python train.py --hop_length=160 --method="mae" --encoder_mlp_ratio=2 --encoder_inner_norm=false --encoder_drop_path=0.1 --encoder_patch_size=[64, 2] --decoder_layers=3 --muon_scale="original" --nesterov=true --orthogonalizer="newton_schulz_5" --adamw_lr_other_params=0.0014 --max_steps=20600 --lr_schedule="cosine" --warmup_steps=1030
Rows from block 0 of the decoder, named by matrix and row number. Each number is 200 + 30 x the weight over its row's rms, rounded and kept within 0 to 999. All counts start at 0. After the name is the row's rms in percent of the matrix's.
# q: attention query (decoder.0.attn.q.weight, 192x192), inputs 96-191
q.26,082,180,128,171,174,187,160,176,145,158,192,180,221,174,192,249,186,200,247,187,234,187,248,202,222,148,224,162,148,239,177,200,206,199,153,202,195,207,211,147,223,194,171,188,181,222,178,226,218,160,188,248,231,185,181,237,231,209,208,196,207,214,229,135,150,245,215,159,210,151,170,212,224,178,236,185,247,178,202,147,197,227,227,194,228,179,199,202,228,179,136,171,191,186,127,174,167
q.27,086,186,256,169,254,180,204,172,173,229,187,231,163,242,210,206,140,160,169,274,194,212,163,205,185,188,204,203,204,173,210,222,224,198,244,192,228,250,218,217,230,217,236,194,227,180,206,254,198,268,156,176,177,222,205,189,196,204,207,202,186,232,205,215,187,146,123,233,211,187,196,209,137,214,194,153,196,166,184,190,199,182,270,164,172,189,222,206,208,193,164,178,196,248,204,151,157
q.28,071,264,176,212,221,214,182,220,219,204,202,252,199,208,243,196,175,208,233,238,146,189,194,167,208,236,174,220,228,189,191,192,155,187,216,209,150,215,226,168,174,180,207,237,244,200,223,223,184,223,159,233,245,198,223,194,195,292,197,212,216,210,163,166,137,206,169,176,255,198,236,242,221,184,151,175,229,226,167,230,172,209,207,185,202,158,209,207,200,210,188,183,209,163,193,202,165
q.29,076,198,275,221,290,194,235,185,205,193,156,212,249,186,180,210,243,149,228,218,217,234,178,198,185,198,199,231,182,171,184,188,233,166,213,244,193,193,189,201,213,202,260,226,189,170,201,187,205,184,209,213,218,219,207,176,158,198,209,208,204,234,176,177,286,217,200,216,168,235,192,204,144,141,199,155,192,224,223,179,227,163,179,217,218,219,204,215,152,193,230,221,187,183,177,235,174
q.30,078,196,199,204,201,200,200,167,196,215,209,241,224,142,181,189,159,165,216,188,176,228,155,174,194,163,224,195,185,228,215,204,222,219,264,268,200,217,205,215,183,113,227,172,192,177,228,233,237,216,139,242,227,227,256,157,203,210,176,190,167,182,150,222,167,194,226,223,182,122,168,210,99,184,204,175,201,188,181,220,261,163,226,217,232,238,212,221,224,212,177,258,224,154,248,239,136
q.31,084,167,250,247,241,220,213,249,128,181,207,180,188,218,220,171,199,213,222,234,204,173,175,190,201,225,199,174,181,229,206,218,193,179,201,208,209,213,137,178,190,194,209,210,177,194,131,245,212,240,157,221,255,204,145,176,158,197,218,186,225,148,183,195,174,219,193,198,128,216,190,187,248,166,184,212,216,204,205,176,233,189,185,237,205,190,194,187,192,175,244,189,159,164,161,216,212
q.32,082,201,203,209,175,218,130,177,219,187,224,151,231,191,189,190,183,202,182,227,174,199,195,182,205,223,207,144,173,194,212,212,141,188,165,184,211,217,165,215,173,244,144,159,171,220,173,196,201,202,158,173,144,151,241,193,201,225,220,133,228,181,208,168,187,189,143,229,235,180,205,222,189,236,195,195,211,158,198,229,122,255,216,208,219,208,190,158,212,243,195,220,232,120,177,236,189
q.33,078,185,188,165,253,220,198,251,206,199,178,164,160,185,230,174,234,213,189,170,228,173,178,211,181,195,188,225,211,158,232,218,188,211,151,128,217,140,220,182,255,210,238,206,170,198,166,159,219,155,234,202,237,213,271,192,166,253,234,198,227,180,217,193,174,180,200,169,160,236,157,188,222,248,225,206,187,156,200,203,235,176,186,168,214,202,230,181,203,167,240,220,216,210,186,208,256
q.34,082,261,232,202,184,261,175,188,203,171,211,180,175,194,174,177,179,188,252,237,202,202,196,249,191,214,169,175,203,233,160,176,129,220,229,178,151,202,195,235,221,221,173,185,204,175,212,213,259,257,161,203,210,201,240,178,204,190,164,179,169,172,201,204,197,185,236,242,221,122,222,182,205,204,183,177,187,233,192,216,242,185,189,163,209,163,234,139,245,221,249,209,224,145,236,224,196
q.35,081,212,239,209,194,197,162,256,229,220,216,173,212,230,210,135,185,239,199,193,174,221,149,157,150,191,155,165,196,124,162,193,222,220,214,204,214,156,198,187,176,217,220,193,176,199,220,209,204,149,161,197,216,162,168,159,151,199,184,185,195,184,187,230,185,186,246,216,170,212,147,182,164,175,204,193,190,200,215,205,201,161,195,205,182,184,200,229,194,185,192,196,190,163,210,208,221
q.36,081,184,176,209,205,171,235,225,177,217,203,166,220,238,173,223,221,242,220,219,246,269,258,195,232,214,237,180,183,221,202,227,226,180,229,218,175,229,214,255,237,227,241,179,220,219,192,222,200,149,193,186,166,182,249,166,190,168,173,230,211,176,170,169,215,205,208,188,182,169,257,175,215,189,167,217,180,196,160,216,226,192,142,234,229,226,210,212,250,222,210,255,198,192,168,204,205
q.37,077,200,189,243,221,216,178,197,158,205,138,192,169,188,237,146,209,184,215,144,203,205,162,201,169,161,166,147,219,204,210,210,195,126,219,218,199,186,217,188,180,193,263,232,157,184,211,178,232,167,164,198,202,231,215,157,173,209,163,197,263,238,202,189,224,149,237,157,134,203,159,226,159,177,171,226,224,224,224,192,189,197,166,196,176,156,217,211,176,217,153,224,192,173,247,262,246
q.38,082,217,204,196,221,196,216,231,216,207,192,247,177,206,145,260,179,183,147,183,257,216,210,180,247,210,182,221,178,178,195,197,210,254,234,141,240,232,224,224,168,167,224,199,211,178,208,187,259,207,261,206,161,221,196,140,171,227,210,219,183,222,174,207,279,234,205,136,223,135,262,166,144,217,242,140,183,171,210,179,164,166,198,225,178,214,193,231,226,190,148,214,204,195,207,249,253
q.39,079,187,144,189,217,216,172,128,237,235,204,218,241,186,224,211,209,206,230,208,180,205,161,192,209,250,194,228,228,208,202,188,200,200,261,183,149,209,225,221,229,161,229,187,186,169,290,245,200,172,238,197,182,165,192,154,244,217,242,245,209,199,196,228,215,222,167,164,213,175,191,150,232,183,251,200,221,243,210,223,181,208,220,157,182,220,205,201,190,152,203,218,226,195,114,156,232
q.40,070,183,255,164,122,228,260,156,194,204,259,172,223,185,157,212,198,176,191,198,211,171,184,213,219,207,204,133,154,206,197,218,188,221,183,168,185,151,209,190,177,250,168,224,201,224,226,232,195,185,198,166,224,181,198,165,214,207,203,180,225,236,183,224,154,207,218,249,220,173,179,251,238,249,196,182,212,165,224,180,191,197,206,207,227,181,200,235,241,202,198,168,202,205,203,193,173
q.41,070,157,223,207,243,208,179,234,197,216,173,163,221,191,201,174,164,191,235,246,159,192,237,201,185,205,156,173,196,203,157,203,219,159,200,170,176,147,178,190,202,217,228,151,189,176,221,165,224,184,183,182,203,246,172,207,220,218,202,195,263,201,240,178,204,242,181,226,220,213,195,215,186,203,207,172,153,226,147,178,203,238,240,169,206,198,185,189,212,222,225,183,166,201,214,183,168
q.42,090,170,201,207,130,238,99,211,214,203,199,201,188,225,217,183,172,205,238,196,164,174,163,167,161,176,192,171,237,222,228,209,159,232,156,180,229,173,205,163,214,204,165,188,190,228,216,213,240,197,215,215,232,215,224,221,248,183,192,214,204,146,268,185,192,183,179,233,167,174,177,206,249,178,193,198,209,160,180,163,147,248,208,190,211,201,172,159,163,179,204,228,185,223,192,239,210
q.43,074,280,166,231,207,196,222,219,214,213,225,181,177,219,229,239,214,162,243,145,220,195,174,199,185,231,173,176,161,172,219,178,216,222,244,162,186,169,255,253,134,171,193,201,212,187,254,250,180,188,217,238,226,208,116,215,178,179,178,192,206,226,137,241,125,167,255,148,261,238,176,258,204,214,194,191,187,201,189,201,156,187,195,237,223,251,261,200,230,220,212,224,147,221,201,214,152
q.44,076,213,183,208,211,150,170,218,233,202,200,147,185,191,175,226,213,136,221,191,246,220,178,211,285,182,277,182,209,222,257,187,193,255,234,210,239,195,224,200,184,221,259,242,196,175,164,192,158,162,251,201,185,225,221,176,214,183,185,193,119,214,131,204,196,197,187,231,233,208,151,232,198,198,213,226,226,209,188,141,195,183,221,173,195,180,172,238,192,223,187,222,196,186,218,165,175
q.45,083,192,279,199,176,230,268,237,237,188,209,254,201,214,214,239,159,215,143,260,232,194,165,199,212,207,142,207,213,211,182,200,179,160,208,182,215,213,209,183,225,190,158,207,207,185,215,214,241,249,234,172,231,225,208,234,176,192,205,178,217,209,211,178,193,207,158,171,192,221,221,207,199,198,200,189,165,200,202,208,155,210,174,177,149,216,207,203,196,210,231,173,208,216,208,211,237
q.46,079,214,208,140,149,167,198,138,239,169,238,185,186,199,197,179,221,250,170,233,219,215,189,170,179,178,170,154,193,201,197,170,203,242,187,243,198,202,172,197,195,237,160,204,199,200,223,180,135,162,227,212,220,212,167,151,222,238,236,205,175,169,235,163,243,235,191,200,205,239,124,215,194,220,173,206,246,170,219,197,191,178,158,207,254,166,212,179,202,242,223,210,163,153,173,138,238
q.47,098,195,154,162,146,132,222,221,193,180,154,232,168,158,201,224,225,175,229,199,175,236,240,222,216,244,140,237,257,220,278,207,229,165,222,193,233,193,200,210,223,212,189,224,199,145,249,173,175,218,269,213,198,219,186,182,201,174,173,245,186,192,191,210,230,166,196,128,241,227,158,181,205,176,255,230,183,221,228,190,202,186,226,232,161,197,226,142,176,242,205,193,203,214,200,210,227
q.48,095,204,193,219,231,248,247,152,221,158,189,227,239,198,202,270,266,208,200,220,226,235,215,196,219,199,156,206,216,194,218,216,283,187,216,223,193,227,209,203,146,174,187,217,182,196,208,169,214,239,240,222,199,242,193,156,160,224,137,193,212,238,191,197,215,209,169,211,214,201,222,256,156,204,238,183,266,264,185,279,202,206,190,192,243,190,201,161,190,258,164,169,194,183,204,184,153
q.49,089,174,207,203,207,215,194,162,136,172,229,164,188,186,214,188,120,126,185,214,231,186,201,180,183,173,124,162,154,220,181,146,173,151,185,183,217,202,195,192,191,192,177,188,164,212,193,243,234,219,160,214,171,219,245,222,206,217,210,167,212,189,157,164,174,213,229,216,182,209,173,225,204,181,196,156,197,238,209,227,239,169,244,207,200,155,222,170,162,244,207,239,194,169,195,254,201
q.50,093,229,230,191,223,150,163,156,201,185,181,195,207,236,146,244,219,176,140,161,157,170,156,178,229,188,223,178,221,208,290,258,210,210,259,208,185,251,169,258,228,191,210,221,177,183,232,171,187,213,193,220,213,256,155,245,168,175,205,199,173,176,233,230,207,225,165,167,204,186,193,200,180,242,188,245,178,197,142,234,203,170,166,149,183,181,242,174,227,246,181,246,189,232,181,195,209
q.51,090,214,247,236,233,262,241,180,179,224,177,180,191,236,151,117,190,209,228,216,218,217,199,197,179,174,195,159,141,188,189,182,171,167,198,195,156,190,247,211,236,164,208,202,229,224,187,93,193,255,199,257,204,139,199,224,216,217,153,212,203,186,169,213,180,221,237,221,223,173,255,207,220,235,179,187,193,209,174,184,230,172,175,201,162,195,233,197,174,167,198,204,183,230,198,138,232
q.52,110,158,137,200,240,178,173,206,170,230,133,252,223,198,247,209,196,253,238,196,221,186,183,195,211,255,229,275,267,178,179,219,181,221,236,229,246,222,245,150,178,242,191,190,196,176,193,194,219,204,191,178,147,205,198,223,158,225,243,167,208,196,184,218,190,194,197,201,177,228,222,124,211,219,195,241,184,201,204,212,204,201,236,238,196,219,197,192,203,225,185,207,182,174,246,186,224
q.53,095,201,195,170,250,204,230,180,214,203,220,175,229,152,150,143,196,166,204,179,234,204,246,236,155,238,255,228,237,214,238,196,190,203,195,187,204,192,174,242,156,142,188,228,202,203,228,210,175,186,184,154,189,199,210,183,216,206,221,205,172,233,166,271,254,227,170,212,161,160,173,166,179,225,201,193,198,129,205,191,203,175,258,236,200,217,260,227,164,165,207,241,218,176,220,177,227
q.54,087,224,189,178,164,184,225,270,189,249,156,180,215,185,175,216,263,210,161,216,134,222,157,167,201,204,183,237,196,217,239,147,183,221,266,224,227,176,208,203,201,152,244,188,172,239,198,206,230,206,221,234,184,187,194,233,233,200,223,177,198,249,153,227,227,220,203,210,191,196,237,183,193,143,247,204,190,226,213,160,203,182,208,222,190,138,230,211,245,226,202,238,203,262,220,164,220
q.55,096,191,179,182,200,143,148,206,199,192,170,198,201,184,169,174,171,155,154,201,228,263,205,221,227,235,223,205,204,231,219,231,248,225,220,262,211,246,187,203,184,192,186,162,236,255,182,135,220,193,222,173,149,193,184,178,244,183,194,229,198,179,144,164,231,215,170,197,186,230,203,191,173,189,242,216,229,196,238,230,168,202,212,205,189,203,182,197,255,217,170,194,176,225,231,239,261
q.56,100,207,238,203,115,199,203,195,169,148,204,171,205,209,238,192,201,221,223,187,231,193,174,225,217,242,254,234,197,217,232,221,233,275,260,200,175,221,211,166,254,205,249,222,209,193,216,227,219,210,206,180,243,203,203,139,222,217,237,201,199,197,195,167,207,230,244,206,194,207,240,214,187,253,209,170,172,174,197,202,220,156,219,231,199,255,196,224,140,210,216,224,244,238,181,210,192
q.57,086,206,201,136,217,188,209,234,174,198,194,205,153,189,271,248,140,243,222,210,187,233,225,228,153,208,162,173,234,182,214,182,207,207,213,196,236,145,257,227,244,241,211,241,180,262,256,218,171,161,223,246,203,212,167,188,211,221,194,240,189,227,172,209,217,161,163,206,205,232,217,215,138,176,240,210,184,243,189,237,159,198,153,161,210,193,131,164,197,186,223,169,177,195,213,215,219
q.58,097,193,195,223,180,191,123,173,225,219,198,180,206,225,164,148,179,165,224,191,212,217,169,197,178,203,188,222,203,237,221,226,272,237,207,182,215,215,206,237,195,202,182,278,273,225,232,208,156,201,234,192,169,249,197,207,169,157,209,152,246,185,219,203,187,238,184,151,230,226,156,233,191,176,257,159,191,158,197,199,131,208,210,147,154,182,211,239,240,212,191,167,205,176,229,190,204
q.59,100,212,214,240,207,236,127,167,125,213,172,178,245,201,154,200,197,228,220,189,177,196,235,242,238,214,239,232,158,245,175,233,178,206,186,156,148,200,197,232,181,147,189,225,207,227,203,180,171,165,228,212,205,194,223,209,191,222,191,253,170,203,217,196,164,232,168,181,233,214,203,174,225,167,185,225,166,217,178,227,233,214,172,186,199,186,189,224,221,198,214,213,224,232,181,214,179
q.60,095,217,175,161,155,230,184,175,211,237,215,235,200,193,178,218,179,152,223,180,243,175,247,194,236,231,216,206,205,198,183,186,253,202,187,198,219,178,160,239,169,178,177,184,252,189,232,175,193,255,246,230,178,157,179,200,197,231,252,247,202,176,218,243,254,250,175,193,199,209,180,220,242,187,199,158,211,186,130,227,257,202,203,171,235,184,219,186,225,221,184,234,218,230,226,201,220
q.61,093,195,167,161,194,261,179,198,184,237,215,173,228,211,218,239,205,167,148,215,230,185,226,171,92,113,165,178,180,136,163,183,177,178,170,194,163,193,147,207,161,170,208,188,180,228,182,166,219,221,239,181,230,172,207,188,228,199,210,217,225,193,172,191,208,183,197,213,206,255,168,230,189,160,235,209,200,199,185,213,239,218,178,178,200,112,221,163,271,216,175,226,176,171,177,221,210
q.62,094,219,197,178,196,167,179,211,198,175,174,178,185,239,162,187,191,213,223,161,135,158,194,254,205,207,224,203,165,172,140,176,198,174,185,159,200,192,224,202,151,175,194,209,216,171,206,161,205,219,226,210,236,236,214,275,217,164,116,188,198,142,213,197,223,214,198,187,176,199,174,162,216,195,165,176,197,211,189,200,209,259,194,288,188,196,225,183,191,239,219,222,183,245,225,257,177
q.63,088,200,159,191,172,184,203,202,188,174,196,197,200,181,227,184,191,185,228,216,215,188,148,174,251,241,157,193,249,213,204,165,157,147,188,221,209,177,255,179,224,179,170,152,164,183,204,260,206,222,194,188,203,159,159,255,225,206,161,204,257,226,177,180,142,170,217,156,152,237,162,170,250,175,204,236,224,177,279,196,222,204,155,257,197,249,162,167,216,200,237,185,151,196,192,229,144
q.64,088,224,208,216,169,187,244,232,235,196,232,227,232,254,221,251,269,229,195,207,212,212,210,209,183,202,267,173,183,223,198,194,182,171,206,205,182,196,191,199,200,184,200,165,164,185,208,162,189,182,194,185,200,184,242,191,195,160,121,233,175,173,245,141,219,260,209,199,171,178,196,187,169,203,202,167,145,169,193,211,218,180,202,211,187,176,269,201,148,234,194,204,230,259,190,156,159
q.65,083,172,183,206,258,200,229,224,165,202,187,163,275,189,247,191,238,233,186,173,181,194,202,194,205,209,213,206,199,199,137,216,163,200,247,195,177,194,177,215,197,163,203,211,193,240,230,154,174,256,208,195,211,192,143,161,207,188,228,150,229,208,200,201,159,264,275,194,151,234,223,251,193,227,216,187,144,191,171,188,175,207,211,239,219,227,213,184,164,191,248,227,183,240,248,210,157
q.66,089,200,213,163,214,213,184,283,264,179,199,175,142,232,164,215,189,206,220,232,221,255,220,159,192,167,236,182,198,180,200,235,237,243,222,214,227,175,228,178,155,166,252,197,200,163,205,196,182,161,209,209,139,206,187,169,222,207,200,226,195,210,184,196,218,244,235,201,221,186,190,182,193,169,161,199,167,163,181,224,176,142,228,206,196,222,216,231,253,203,170,205,171,233,171,206,239
q.67,095,213,242,249,228,190,189,201,235,267,232,214,201,174,201,213,203,181,204,114,155,218,128,148,232,200,162,194,196,197,233,165,179,193,171,194,154,171,170,183,204,175,222,179,209,224,210,195,188,172,179,207,222,204,144,177,183,177,249,230,214,208,201,226,215,246,197,225,198,194,200,228,177,197,220,220,210,183,228,190,205,154,189,189,237,155,237,167,143,246,173,229,187,162,208,192,185
q.68,117,210,228,224,213,207,208,223,207,199,206,244,275,196,230,258,238,256,190,263,207,204,206,113,140,166,162,171,187,161,146,157,185,191,180,203,180,177,203,176,221,185,171,173,198,150,178,174,206,214,211,214,205,169,232,192,199,255,249,196,174,182,220,161,201,224,193,221,222,210,228,211,145,198,228,198,173,226,183,199,190,119,208,208,223,219,223,206,201,136,178,232,241,193,241,150,207
q.69,092,240,231,225,184,152,232,195,245,197,157,195,216,229,186,231,134,182,242,231,253,227,273,249,222,242,209,220,247,223,224,249,207,223,208,210,233,203,200,197,178,165,194,185,186,167,224,228,204,227,236,172,201,242,262,239,230,227,205,169,173,266,220,210,203,182,182,221,204,205,208,199,194,181,176,207,179,183,173,265,147,232,196,249,205,170,156,208,206,241,218,231,151,220,186,220,191
q.70,087,193,236,220,209,176,150,178,221,165,188,210,182,164,208,204,185,157,125,166,148,166,235,220,233,223,185,219,223,241,217,206,203,146,175,172,184,135,207,219,168,189,230,162,182,156,276,186,198,231,180,211,169,157,174,194,229,244,233,208,193,209,188,189,211,198,207,209,159,183,206,232,168,183,183,152,221,244,150,237,184,221,163,202,234,199,198,182,156,223,213,170,214,204,172,150,169
q.71,080,188,181,198,259,192,141,162,172,155,270,216,165,175,215,196,225,193,238,190,237,186,223,217,228,138,189,168,180,213,229,229,172,212,154,216,246,242,197,247,218,221,191,195,179,234,184,209,210,194,236,209,130,202,152,181,200,199,248,171,229,177,174,193,231,225,201,135,210,229,184,188,184,192,210,213,254,197,189,221,178,262,208,149,248,175,231,205,197,210,257,165,209,209,217,233,227
q.72,094,183,231,213,210,210,161,232,202,219,211,180,193,184,170,154,218,166,206,222,251,272,213,187,207,150,203,176,141,196,219,149,154,171,188,171,224,154,219,212,204,187,221,153,184,166,178,166,164,165,206,222,195,180,225,215,226,240,182,145,228,209,193,189,204,204,242,193,186,186,210,237,188,202,206,206,205,203,192,251,250,236,219,208,131,245,180,238,177,198,227,169,218,248,163,164,175
q.73,094,224,198,180,235,237,201,190,198,207,210,197,238,209,180,181,223,181,218,179,256,235,225,194,167,198,179,200,187,190,132,230,199,220,172,244,208,193,195,161,145,206,218,191,161,135,218,160,200,219,138,207,225,209,213,257,213,248,229,197,197,236,196,181,194,171,228,192,196,228,189,196,237,187,210,216,248,251,225,232,174,157,170,213,137,179,154,253,252,182,176,176,182,191,203,196,184
q.74,083,193,239,168,228,182,186,207,177,242,222,179,220,203,219,197,233,254,220,215,226,246,248,207,175,177,175,233,200,183,159,203,203,166,224,199,191,223,195,198,234,251,144,207,185,184,221,219,208,168,237,168,155,179,201,185,195,177,232,199,162,178,200,246,173,196,224,217,213,209,183,199,200,205,184,262,256,229,183,233,196,175,151,158,224,218,199,167,159,218,209,166,214,227,162,217,197
q.75,099,204,223,121,217,180,184,179,196,167,142,187,195,175,223,217,245,293,216,220,217,232,201,175,197,248,193,178,194,216,210,195,211,199,181,193,148,174,219,258,187,202,220,185,235,240,203,203,168,204,234,185,161,212,199,208,220,148,237,148,185,186,240,233,200,138,190,229,200,242,220,196,221,175,182,181,177,189,248,237,206,221,143,193,212,161,171,173,195,150,209,145,194,227,206,203,174
q.76,102,217,181,185,182,165,140,124,164,142,176,162,189,223,179,208,197,272,253,290,226,210,221,141,137,190,189,177,183,230,179,215,232,213,168,174,228,236,211,151,170,224,194,217,250,213,190,205,220,221,198,233,172,185,245,183,146,215,224,203,226,195,230,200,179,183,152,221,157,195,260,205,177,155,224,207,196,161,186,184,175,185,129,207,219,179,220,173,229,188,185,149,250,193,200,226,178
q.77,106,221,239,243,202,258,178,174,228,200,204,195,224,221,250,215,217,167,161,171,234,265,248,201,229,196,227,203,193,166,174,147,198,201,217,205,213,212,228,185,171,192,233,274,235,149,188,190,164,177,219,210,191,207,152,199,173,215,219,206,188,217,151,219,186,242,218,210,212,191,207,217,192,237,161,183,217,253,204,170,220,170,235,225,193,242,201,219,150,222,223,205,247,232,231,222,165
q.78,085,236,187,241,174,192,237,226,190,178,223,192,195,222,150,214,191,226,195,194,195,189,209,267,169,216,209,146,187,231,193,175,206,190,178,165,169,236,199,164,209,190,161,200,138,190,170,192,239,164,228,188,222,194,197,190,151,162,141,209,251,156,247,189,187,270,218,240,227,199,237,184,186,225,176,227,276,191,204,199,187,201,209,150,210,218,189,152,207,181,219,208,178,221,246,209,167
q.79,092,223,223,203,209,258,225,242,203,225,235,205,227,199,201,230,235,227,170,254,212,225,214,241,214,235,202,223,248,148,186,193,159,190,155,194,205,179,134,188,264,203,163,195,205,198,199,157,161,222,167,210,207,203,187,241,186,197,186,182,223,190,240,195,242,211,179,190,237,165,193,211,202,159,174,177,205,220,201,194,201,238,285,204,231,212,194,205,168,187,202,248,216,208,119,164,228
q.80,086,189,222,191,140,191,213,167,183,180,209,211,179,141,237,218,237,141,169,167,204,213,172,208,227,187,192,149,190,165,182,170,179,220,208,219,164,125,206,247,174,198,185,188,220,243,182,198,237,163,174,209,222,244,178,214,154,151,232,168,188,192,194,225,190,178,201,172,218,222,236,201,240,194,193,229,187,219,203,192,187,210,188,200,155,126,192,204,218,255,187,192,205,144,230,198,170
q.81,096,210,178,166,200,204,190,193,209,219,212,220,209,162,185,217,157,213,220,236,240,217,194,194,165,207,120,219,120,151,139,213,205,237,224,203,135,200,219,203,271,168,233,221,226,223,203,199,172,188,224,248,243,235,240,176,210,227,201,179,243,161,202,215,177,218,201,191,278,229,230,193,183,233,211,198,193,176,170,235,149,163,171,145,244,127,181,176,165,193,193,170,233,157,237,219,163
q.82,099,227,221,248,238,232,222,219,180,185,226,189,218,150,144,211,264,134,258,212,241,230,177,181,203,195,160,218,165,199,155,229,183,184,221,208,191,236,176,194,239,189,197,230,206,242,209,210,180,195,151,203,211,233,147,197,223,243,230,187,221,238,184,185,183,256,206,196,298,232,146,222,155,156,186,199,198,212,219,218,139,176,224,220,204,165,169,218,224,237,254,175,183,172,244,187,162
q.83,094,210,218,203,180,229,180,169,223,181,219,209,217,224,220,215,190,219,243,221,239,180,220,191,155,240,202,222,243,204,184,187,183,165,206,161,198,178,204,171,194,186,187,238,191,196,240,206,224,204,160,196,186,215,254,234,191,215,222,166,202,188,216,191,231,205,179,209,188,175,227,242,157,160,215,178,169,222,173,211,195,212,191,221,193,178,186,191,196,235,213,247,181,168,184,227,238
q.84,088,210,197,197,216,207,251,196,181,208,210,157,172,185,184,155,150,194,170,225,186,182,171,219,202,194,185,232,204,265,217,237,279,200,185,197,223,225,189,208,210,192,202,179,232,238,192,211,189,230,210,203,215,192,213,196,218,228,263,218,192,195,237,190,204,161,215,185,183,203,190,172,215,183,210,166,237,190,174,168,208,270,176,235,241,230,190,202,240,253,191,187,185,224,172,202,165
q.85,093,201,183,158,198,193,189,233,176,190,181,190,185,221,246,215,182,201,183,223,245,278,233,252,245,245,185,198,163,196,208,178,206,181,179,170,200,169,177,195,180,195,214,174,250,214,221,150,225,175,225,207,215,198,231,203,207,231,210,194,244,180,218,208,188,211,198,178,227,206,239,193,207,203,232,188,174,184,216,170,183,199,179,204,217,162,217,216,225,165,181,213,204,229,225,198,201
q.86,092,193,167,235,161,169,220,201,208,234,166,224,184,192,191,144,156,181,244,206,195,218,190,188,213,212,164,203,182,245,210,172,243,195,167,191,215,202,212,192,213,197,222,175,179,188,222,191,136,170,169,216,204,173,211,217,212,204,270,184,188,202,205,187,197,207,212,197,171,178,144,160,239,206,178,169,244,167,202,244,181,181,155,148,224,216,176,206,269,189,187,166,175,175,175,219,242
q.87,091,206,183,180,161,156,199,268,196,227,190,220,156,215,210,204,227,181,223,222,182,188,148,141,173,166,210,208,192,194,226,198,309,214,182,243,230,246,220,208,204,211,203,215,190,200,195,210,233,127,200,217,222,216,168,195,201,207,193,213,194,201,187,201,148,142,209,159,216,208,205,199,208,174,183,197,212,245,200,279,261,236,194,179,223,200,155,154,233,194,202,193,201,212,172,205,184
q.88,096,207,228,238,182,161,195,172,198,182,223,173,203,170,187,180,185,225,186,189,186,164,179,217,186,179,189,198,177,135,218,195,195,232,239,184,246,219,215,171,160,181,203,209,223,176,226,200,177,237,184,233,233,185,251,249,253,190,207,265,193,183,212,277,205,199,240,193,198,175,249,173,149,190,166,167,174,195,131,202,193,183,199,218,180,164,232,170,185,176,182,263,193,238,198,222,159
q.89,089,214,181,147,210,158,188,207,208,203,174,202,185,183,222,157,212,201,187,241,224,223,232,247,241,177,259,245,222,215,155,166,184,172,238,256,203,220,203,215,225,133,155,193,220,164,203,168,191,172,212,227,107,185,239,190,163,215,235,153,200,228,232,206,168,200,197,183,228,202,205,200,177,210,180,128,217,222,199,257,198,261,231,197,223,203,225,221,224,259,211,191,202,245,165,133,213
q.90,093,199,228,206,182,196,197,201,201,200,222,187,240,178,243,202,219,186,160,136,233,144,180,171,211,174,147,206,208,185,211,144,222,159,224,178,217,189,215,200,243,218,153,162,222,210,239,250,254,211,196,234,208,210,190,251,226,186,125,198,224,192,267,197,228,198,189,180,271,195,160,266,232,176,218,229,190,204,194,224,213,215,178,169,178,192,172,185,232,179,191,238,186,194,205,241,108
q.91,088,246,245,195,231,230,187,226,221,190,197,167,167,199,215,196,168,189,212,207,174,152,143,253,214,214,149,171,203,167,166,165,217,180,184,194,141,153,174,162,102,216,183,205,175,190,236,230,207,203,212,185,255,237,131,209,174,231,221,243,179,193,209,202,145,168,241,205,238,207,222,200,196,177,192,194,175,180,228,177,195,206,262,210,213,221,217,214,227,182,153,195,219,207,197,214,207
q.92,091,192,185,222,203,251,256,216,214,220,187,160,138,204,109,160,162,151,221,139,143,200,170,221,215,176,207,188,210,238,243,197,191,208,213,160,202,181,155,148,176,183,145,230,156,199,228,204,183,215,230,150,212,237,158,181,186,165,198,254,190,229,223,215,189,198,211,184,182,174,184,161,146,212,195,229,194,197,191,213,149,204,210,205,143,231,165,219,204,241,203,230,134,219,144,223,198
q.93,086,189,234,203,216,230,157,187,278,244,219,195,212,235,255,247,264,181,202,274,229,251,211,180,180,242,179,194,228,194,256,192,210,186,198,206,173,215,216,216,191,278,204,211,214,203,252,217,217,246,241,241,181,187,169,217,167,204,252,209,216,210,174,219,193,186,234,211,276,247,196,179,229,204,194,210,218,228,245,160,245,193,210,163,154,216,300,174,191,166,231,152,208,188,209,176,183
q.94,098,192,201,195,170,199,170,157,181,143,202,187,157,189,200,189,155,155,142,203,279,215,226,266,236,211,183,221,182,200,213,190,196,244,272,204,228,219,253,194,235,161,247,215,218,220,208,232,240,256,206,224,165,221,206,216,210,162,171,157,270,207,224,165,218,223,229,177,207,204,192,225,190,234,214,218,188,168,190,212,249,193,201,180,213,199,159,197,213,171,220,197,188,218,194,197,167
q.95,116,198,215,227,197,227,189,187,184,181,126,169,187,187,165,172,226,264,167,173,163,183,145,137,188,145,183,205,160,171,221,194,203,208,188,197,197,178,209,200,212,197,229,184,158,160,160,192,136,190,217,205,199,203,160,169,219,225,180,198,160,214,181,201,151,168,243,187,201,182,226,194,207,235,216,169,208,219,210,233,212,213,202,205,211,180,194,228,134,232,187,242,207,223,200,176,191
q.96,100,174,167,167,217,193,250,191,206,194,213,170,188,220,217,196,190,165,230,265,210,266,219,226,201,247,273,217,243,180,223,226,211,199,167,186,202,211,185,193,166,202,240,230,161,210,247,178,203,262,189,202,211,180,187,183,144,231,194,162,149,197,163,204,189,168,148,200,192,186,228,279,185,193,194,226,219,227,161,189,207,183,185,192,216,229,213,161,203,220,236,138,222,182,153,126,199